python train.py --input="mfcc" --text_encoder_fused_qkv=true --text_encoder_positions="rope" --grad_clip=1.0
Rows from block 13 of the audio encoder of a small contrastive audio-text model, named by matrix and row number. Each number is 128 + 24 x the weight over its row's rms, rounded and kept within 0 to 255. All counts start at 0. Numbers have three digits each. After the name is the row's rms in percent of the matrix's.
After each channel's rows are labels from the 100 clips, of 14976, where the channel reaches its highest value: "lies over" is the class under the peak; "loudest" is the band of the loudest frequency at the time of the peak. Only what is clearly more common there than usual is listed. The data: short made-up English sentences, spoken by a formant synthesiser in many voices.
# c30: last pointwise conv (encoder.blocks.13.c3.0.weight, 320x320x1), inputs 270-319

c30.32 119:080116102118130125144156135152110117123128118095108112099115146144133128118124124123132118145158117130147130149128126151131152139135136161127134119121
lies over: /eɪ/
loudest: 250 to 500 Hz

c30.227 126:125107147097140138150090127087099085154146117148091097147096155162114133092133108085129119144097107129095132175114096178123130164136126084097149113105
lies over: /ʃ/; /dʒ/
loudest: 2000 to 4000 Hz

c30.33 093:146223121181122127155111112121152129128130188133110191124125130096169125188113125148104118143105154130127115129174179117100101123123105106144156183173
lies over: /w/
loudest: 250 to 500 Hz

c30.228 097:112134083128139137139129119112119115148144154094104137110137140176122139132148116117114118141115123123115140144137145149117136150143119120142144130134
lies over: /aʊ/
loudest: 500 to 1000 Hz

c30.103 080:199149129150193188168129194109173158197117163147139147145138142092186175137177173140180127135117169125127196129160143118186137141145181115148131140171
lies over: /ɪ/
loudest: 250 to 500 Hz

c30.18 089:120125100127123122096126128118144135123127111117099123138128141132147107129101130126132121130125117117119108136125126143127134127137136114114138108123
lies over: /æ/
loudest: 500 to 1000 Hz

c30.58 112:105106109124137140106120152117164129134109131129123123125118119157175133123122204125158129123126129128136129118134129136169104128124159108125117107136
lies over: /u/; /ɪ/
loudest: 250 to 500 Hz

c30.176 062:121096127102130126090086124118132116128077104117146094126091111089127115093132116108133138088112119141098134105104105105130100103114126090130066094114
lies over: silence
loudest: 4000 to 8000 Hz

c30.95 091:117098146102089089120097097134091105083082122134161108120152097094085084102068104109100118101122116124124087081101146082103091091092094106123113113102
lies over: /v/; /ɛ/
loudest: 250 to 500 Hz

c30.91 097:119091114109112105115119118119101123104110107125123106127128093101109114104113116111129093104123104113120111101099127105122114094102119132123100094108
lies over: /i/
loudest: 250 to 500 Hz

c30.225 088:141108138127128125105132125124114096126141136119084117190100155158119131123136125121123116148136132156120137144121140148111144134140116143113132113116
lies over: /ɝ/; /h/
loudest: 1000 to 2000 Hz

c30.48 096:139144090136136139119141124127155132129130126108113136136118131152150124138139135126128117127142123129100126135138123146132157126127128142115139132122
lies over: /æ/
loudest: 500 to 1000 Hz

c30.14 128:115110145101138134130077130082101096137138108134093108138100144162099128097117103099131130132083109132090125157106089165121114150129122077110131117113
lies over: /tʃ/; /ʃ/
loudest: 2000 to 4000 Hz

c30.107 118:142129116125130124105119120108132119134125108108100120147106133120143124128114120124129119143124117121106128144135116135128138128122136116112146130116
lies over: /æ/
loudest: 500 to 1000 Hz

c30.314 097:142134117137156162127146161119162142155111142142121144146133123175149162132164162144175144102130147126117159115139149157181158124126165152157124122151
lies over: /ɪ/
loudest: 250 to 500 Hz

c30.231 083:131113067113122121129152114169115114118101117097156122097140110105121125126130116135123115102155127124126117087107124101125147104119126156110108118123
lies over: /aɪ/
loudest: 500 to 1000 Hz

c30.223 117:127131131127126128113121120147132114126125118121146126135100127127128125121121126119127114130124122124101134132124109127126135124123118123124123137125
lies over: silence
loudest: 4000 to 8000 Hz

c30.81 097:167125140120133134147115134137130130130125119142114121126146107116133137127117122121120119119123115129150123115142114113126119123127131127112127130125
lies over: /aɪ/
loudest: 500 to 1000 Hz

c30.296 086:158167188157123120138119124114143114117128225149130172158132108126134132168127131131118122103109142132120114115169177107122136117105110135148155159166
lies over: /w/
loudest: 250 to 500 Hz

c30.195 082:106154084145117125135141116148150119120132165103144152114134148138148119144120123124114128152145139121135118149148146147113133145137108134140153155149
lies over: /ɹ/; /w/
loudest: 250 to 500 Hz

c30.2 100:083115118112130125116120119115142108121149125094127116112106149165131129109135128121124122137122120112099123148122121152119152146146125110132130119106
lies over: /aʊ/
loudest: 500 to 1000 Hz

c30.141 097:163134155119121125118128128126125129126111120147139128137138084104129121120128132117133116089126112122123119093126111103121125097105122116108123120115
lies over: /aɪ/
loudest: 500 to 1000 Hz

c30.37 104:116117128125118121122120129150124118127123127120151129123111128120129121122120127123131126135133120129113123130123116128124121132123128115127121136117
lies over: silence
loudest: 4000 to 8000 Hz

c30.97 100:149152128204103110125080096088124160105118176147125186144130132073136106213097137165093118127067170131104093115140216104089072117133091057155111144179
lies over: /w/
loudest: 250 to 500 Hz

c30.307 116:127120130109133128142068120060121117131138123119081111154098166159133133116124112117118124152076121135081126165124108161121137154143115074117142128123
lies over: /i/
loudest: 2000 to 4000 Hz

c30.313 119:153126105125123129105132123129123118120135113113108115122136133100126125122114111133114121137125115120127128140131119126111126120129124163118143134122
lies over: /eɪ/; /ɪ/
loudest: 250 to 500 Hz

c30.13 110:187109102124137138115117125126116129122125133131096123118143129132113122116123133121122126132114114105129137128117138129122143119124126140126154116124
lies over: /ɪ/
loudest: 250 to 500 Hz

c30.202 105:079121134118122128112107118098116109125146123105119125138096129153116119118128123124109104136101123133107122149123121153113112145129114106119122131116
lies over: /aʊ/
loudest: 500 to 1000 Hz

c30.175 123:098128088128126133139132123162096084124116137106189134103123118125115129133128114115116117118152128144093126125118122129118125126117121120121112136126
lies over: /ɝ/
loudest: 500 to 1000 Hz

c30.292 082:137166160172120126153076117079125113128125193132089183142121140135117119185125117152114117135068156119104110125158194129108136145122107085153148167161
lies over: /w/; /ɹ/
loudest: 250 to 500 Hz

c30.293 095:185141169119142149111113167108174157144152120155096119143135130127156148126143162125165126141101146124121155145143122139176119128145173110138142127147
lies over: /ɪ/
loudest: 250 to 500 Hz

c30.259 107:105117106123120135119127114112120104132145131092119122147090135161115129119133129115117120124116126124114141130119124146108139136130109129128110119115
lies over: /h/; /ɝ/
loudest: 1000 to 2000 Hz

c30.253 108:136122091119118127118122128130121106110140123116089119127124134129146122114126136121124134150121114138136119147139117139122129138129123132116144119119
lies over: /eɪ/
loudest: 250 to 500 Hz

c30.6 085:121102143115116121108106131097108134121131110125123107174102112138115116110108126113132084107105105165089105120106112145137131117117124103119118113100
lies over: /ʃ/; /ʒ/
loudest: 2000 to 4000 Hz

c30.56 082:148113103124165171134083189093134134154127139117102127106120128138125159136164147135185129127086151112107174137123140143192098124138176081145126112144
lies over: /ɪ/
loudest: 250 to 500 Hz

c30.291 101:107117088121129130140151135166089112121099135093139129084133105140103127128128133128132096105161130140137134100114130129142161105105138169135098116137
lies over: /ɝ/
loudest: 500 to 1000 Hz

c30.144 088:175116143123117112118122114119127144121114124155106124119132131131117117117128114121114194128109117126139125123129121115106139123132106131146128136131
lies over: /s/
loudest: 4000 to 8000 Hz

c30.21 100:180145180131132123118143127138134134133131131164106139145104121125130126143112128132115126129135120131147126133134129132111130119129119143110133140137
lies over: /ɝ/
loudest: 250 to 500 Hz

c30.29 107:141104130097126120120110111089104114124106090124091097138100114105105118108120123109121099126097112108100112103105105091118126109123123112103115097110
lies over: /i/; /ɹ/
loudest: 250 to 500 Hz

c30.30 124:171127118123141138134107127099142145136131121135089121117139134126142136125132128133124119133094117121102132135136120147122141128138132103115150123123
lies over: /eɪ/
loudest: 250 to 500 Hz

c30.205 073:127106142104118125122121136150127084130095117133162100144125082124119110092121134093139112077128093143122119093124121093144105091091123126132102092103
lies over: /v/
loudest: 250 to 500 Hz

c30.143 119:102128129117134139134125136126122127133132109109126121106125125130130130123126125127131106135119119146129127149125103140130116125121132110106117128110
lies over: /eɪ/
loudest: 250 to 500 Hz

c30.74 084:137122104127117115110120120126122143117124124122127124136122120133118118122128110131119092125124120105109120139121140142117146118119116148135136113119
lies over: /æ/
loudest: 500 to 1000 Hz

c30.305 085:118142123118121125128120125137148090116134128117127133113128117136156117122119134110142123136130119143117118130136102138136119137131125116111137135128
lies over: /æ/
loudest: 500 to 1000 Hz

c30.179 085:135141110121123122146152114158129135123133123141125128109132114139149125121123126132105134115153117127150127120148115122116130115120114143117133126127
lies over: /aɪ/
loudest: 500 to 1000 Hz

c30.276 110:147146146131122126140147124161140128119138122141166133145144123142147134128131145125118150120155131152134128116146112149135155131119133147141122135141
lies over: /ɝ/
loudest: 500 to 1000 Hz

c30.200 111:154120179106112111099103112107125121121151093156091112158111122084109110116101127115114112124096101104123111128129090107115100114140117109097125125115
lies over: /ɝ/
loudest: 250 to 500 Hz

c30.57 078:146112102123168169125135201124183135149128122136133126119141121150167168120162208130211133113124120121129171117133131147224145127135205132136116116129
lies over: /ɪ/
loudest: 250 to 500 Hz

c30.44 070:112104118114130116151179125139120124135122117112120113104151136138112119122131115118126112123169119107164124137117120170128178123123130200118150107113
lies over: /ɪ/
loudest: 250 to 500 Hz

c30.108 094:136136120136130138135124128136148146134141122118134126107138123121155131124124115139116135136116120152157137136130109125125109123134129110116140149132
lies over: /eɪ/
loudest: 250 to 500 Hz

c30.242 077:078085093087136143124119125147091110141119070098158097128124148115101129083133111095122113137134116154121131145083076124119110149134122116101098094090
lies over: /ʃ/; /dʒ/
loudest: 2000 to 4000 Hz

c30.248 114:104103118123125119119133121120104119118109117108128121148114117128097120123118121115127075109124117127100119118108125129121161099106126134123116120116
lies over: /i/; /ɹ/
loudest: 250 to 500 Hz

c30.185 079:115136129130125123166187132162140121134127115123134134116146115136136130139131128128121121117182130110160130107128113152126191104120124211113143139137
lies over: /aʊ/
loudest: 500 to 1000 Hz

c30.3 124:128137116126133141141124126132137146136139114113124130113141132124150135124126142140123117143132129137146130144145124132129115126133127124104139134129
lies over: /eɪ/
loudest: 250 to 500 Hz

c30.93 095:131087128100103103111104115122095108113100126115142115118149102086102107096109125101122140091117110128130116093114130086125086093099125086122087093108
lies over: /ɛ/
loudest: 500 to 1000 Hz

c30.102 102:128144098138133127119159129123154132129126120118119132125112122155154130131147125140132121122143125126090132127145138152130182119121135155124140136133
lies over: /æ/
loudest: 500 to 1000 Hz

c30.161 094:088117099123129126127173129163131127119118126120153125121118132155128134126154118140129104123181127124110140139127131152131196131122133189133146116126
lies over: /æ/
loudest: 500 to 1000 Hz

c30.258 105:090113087172088094105089106107109137093112161104135180110116118108122094182091150146112132118107139132130094113125181111103075110128104070144103126158
lies over: /w/; /ɹ/
loudest: 250 to 500 Hz

c30.309 115:081105079113122127112189120191107108120116117101191121088146112110110133121131122121127093106202118132139132102111114113120150104117125171120103118115
lies over: /ɝ/
loudest: 500 to 1000 Hz

c30.262 089:109099115109107117067091108114122121101093089110160097126111119098126109100125121108104121123112102136078121109106109092106093113108106079113079106099
lies over: silence
loudest: 4000 to 8000 Hz

c30.204 053:116113128123144121120120128104106131120123142125119123103128118137116141110141116116124200117116103140097136141112135141121120139127134110163111143112
lies over: /s/; /tʃ/
loudest: 4000 to 8000 Hz

c30.317 091:134116131094116110082114123116097102114100088111137115143118089116113112099106122102129082083121099153098108094113105092130111104098124106094113105099
lies over: /aɪ/
loudest: 500 to 1000 Hz

c30.5 117:124135121127116121112133121154133123124122124117151128133122125118144125122130133125130128126136124119129128121127107116124131113124127123125121141127
lies over: silence
loudest: 4000 to 8000 Hz

c30.244 131:103129102122130127145143135154112127131132095097128121101146138136133123120114136135128121150141129141156127146141110139132123139131130154129139135127
lies over: /eɪ/
loudest: 250 to 500 Hz

c30.266 111:120096160113132121128099135100111111132126119141105113144113125188117127104127148104133115121100101150100123139110112169139144136115132096126125101113
lies over: /tʃ/
loudest: 2000 to 4000 Hz

c30.66 090:147144170129125122116132125143138130124131138149146141145112110113118120139115124117127115100143125131129132105132125124126141102114131133123120132132
lies over: /ɝ/
loudest: 250 to 500 Hz

c30.271 101:108133127125122130126111123128125120115097135106157128126105122095135116131121130138128118129125132121093124111128136100123110129115124097142096138123
lies over: /aʊ/; /aɪ/
loudest: 500 to 1000 Hz

c30.180 101:197144145187109109118107103111121138112115225149122185148138119118108116197121117159102134111094159129110105103139224100102121110117103106161156141165
lies over: /ɹ/; /w/
loudest: 250 to 500 Hz

c30.111 092:110135100128115125142157113161122130123128124134139130081121111117146127121125126127103161125165117131150123115143121124101137117114111154136142135123
lies over: /aɪ/
loudest: 500 to 1000 Hz

c30.156 127:111106101098120124109106125102106095118129127120096107112105123184108120100128130102128137115111110152108126141120109163128151130114133108137131100110
lies over: /tʃ/; /ʃ/
loudest: 2000 to 4000 Hz

c30.132 104:122120103122136129123101125068118120133125124133074122121079124123122121128129120121129221119080124135079137135120123129117125122132122108150116121125
lies over: /tʃ/
loudest: 4000 to 8000 Hz

c30.45 084:107122165136129128104111123116120146131177124146125137160133180152105123138132138140122138158126138152127129156112143144118107182168130102102132114127
lies over: /i/
loudest: 2000 to 4000 Hz

c30.236 091:134118064121116123128120113150118117120116126099144118097144116073128121121121095130117109111148115096146119106115130086109123114118114126133125121115
lies over: /aɪ/
loudest: 500 to 1000 Hz

c30.298 089:086119090099102121105131093138115102099067115109174111124123097101124113111121116115096123100144107147102119100114114101096117096094092104125104110112
lies over: silence
loudest: 4000 to 8000 Hz

c30.94 101:137189120203110121141081112100142146113122186134109201123127136085156114213101145156105122134077170121127110125155198115109083118137108071146133178196
lies over: /w/; /ɹ/
loudest: 250 to 500 Hz

c30.139 100:122125110132128125122167115150144134120128111109122130135104130161133127124137120140126113143159124110109118143128115164116170128129127167126145129134
lies over: /æ/
loudest: 500 to 1000 Hz

c30.267 132:128128131118125123122128129152127113125134127118147120141103132132124122118124121122125123131129121128108133136127116128121132128123124121123123131126
lies over: silence
loudest: 4000 to 8000 Hz

c30.68 103:111130134106134124120091125094114121141139114126103113144099151157124119119120116106118107146086112159064120177114099166119131155138116091122148119114
lies over: /dʒ/; /tʃ/
loudest: 2000 to 4000 Hz

c30.273 099:190139162123122127127114126115143120124126126149107134143127106113129129123128137126120116101108121119136122118134114116123140119111127128103114127133
lies over: /aɪ/
loudest: 500 to 1000 Hz

c30.208 107:106110114117137130134091121096117104143130117114095120113125141156124135111129130113133132134095120128115127142126121158127143147136132092124123107121
lies over: /dʒ/
loudest: 2000 to 4000 Hz

c30.133 116:090130107131131138127121122130096133135144125081133129145108133125098137133106113134123122133116134114131140129111129132109120136140122115124118131120
lies over: /aʊ/
loudest: 500 to 1000 Hz

c30.158 109:153133199123146147132133150133165130136139131179119125167114129133166131123131177121147138131127125135141144128135117128157113137131152142112132130126
lies over: /ɝ/; /h/
loudest: 1000 to 2000 Hz

c30.23 094:145124145119121114138136132126121140121133111140107112142145129133107128123134143130141118136127115135139133140115121145136138128134141152128133126127
lies over: /ɪ/
loudest: 250 to 500 Hz

c30.232 105:109104129100096099105123094132112096100104108101143109150110114168121099096119109104089094104128108158107111123110107143092145124107086110121111120103
lies over: /tʃ/; /ʃ/
loudest: 2000 to 4000 Hz

c30.12 113:133097106103139137121108124079107106141138130114080118121109133202102131104132117108121104121097117135093135162118117185124141157130120106124136095114
lies over: /ʃ/; /dʒ/
loudest: 2000 to 4000 Hz

c30.7 104:126142109138132131116131129130150131133116121107130136135125133152153132140140128126134118127144126132118128137138129143135140129126134131121129138125
lies over: /æ/
loudest: 500 to 1000 Hz

c30.100 097:112111101114118121126164123138125106124117115094102119157095118174133124120142119113122120111160121121097112122119111156120186128120119166126119115121
lies over: /æ/
loudest: 500 to 1000 Hz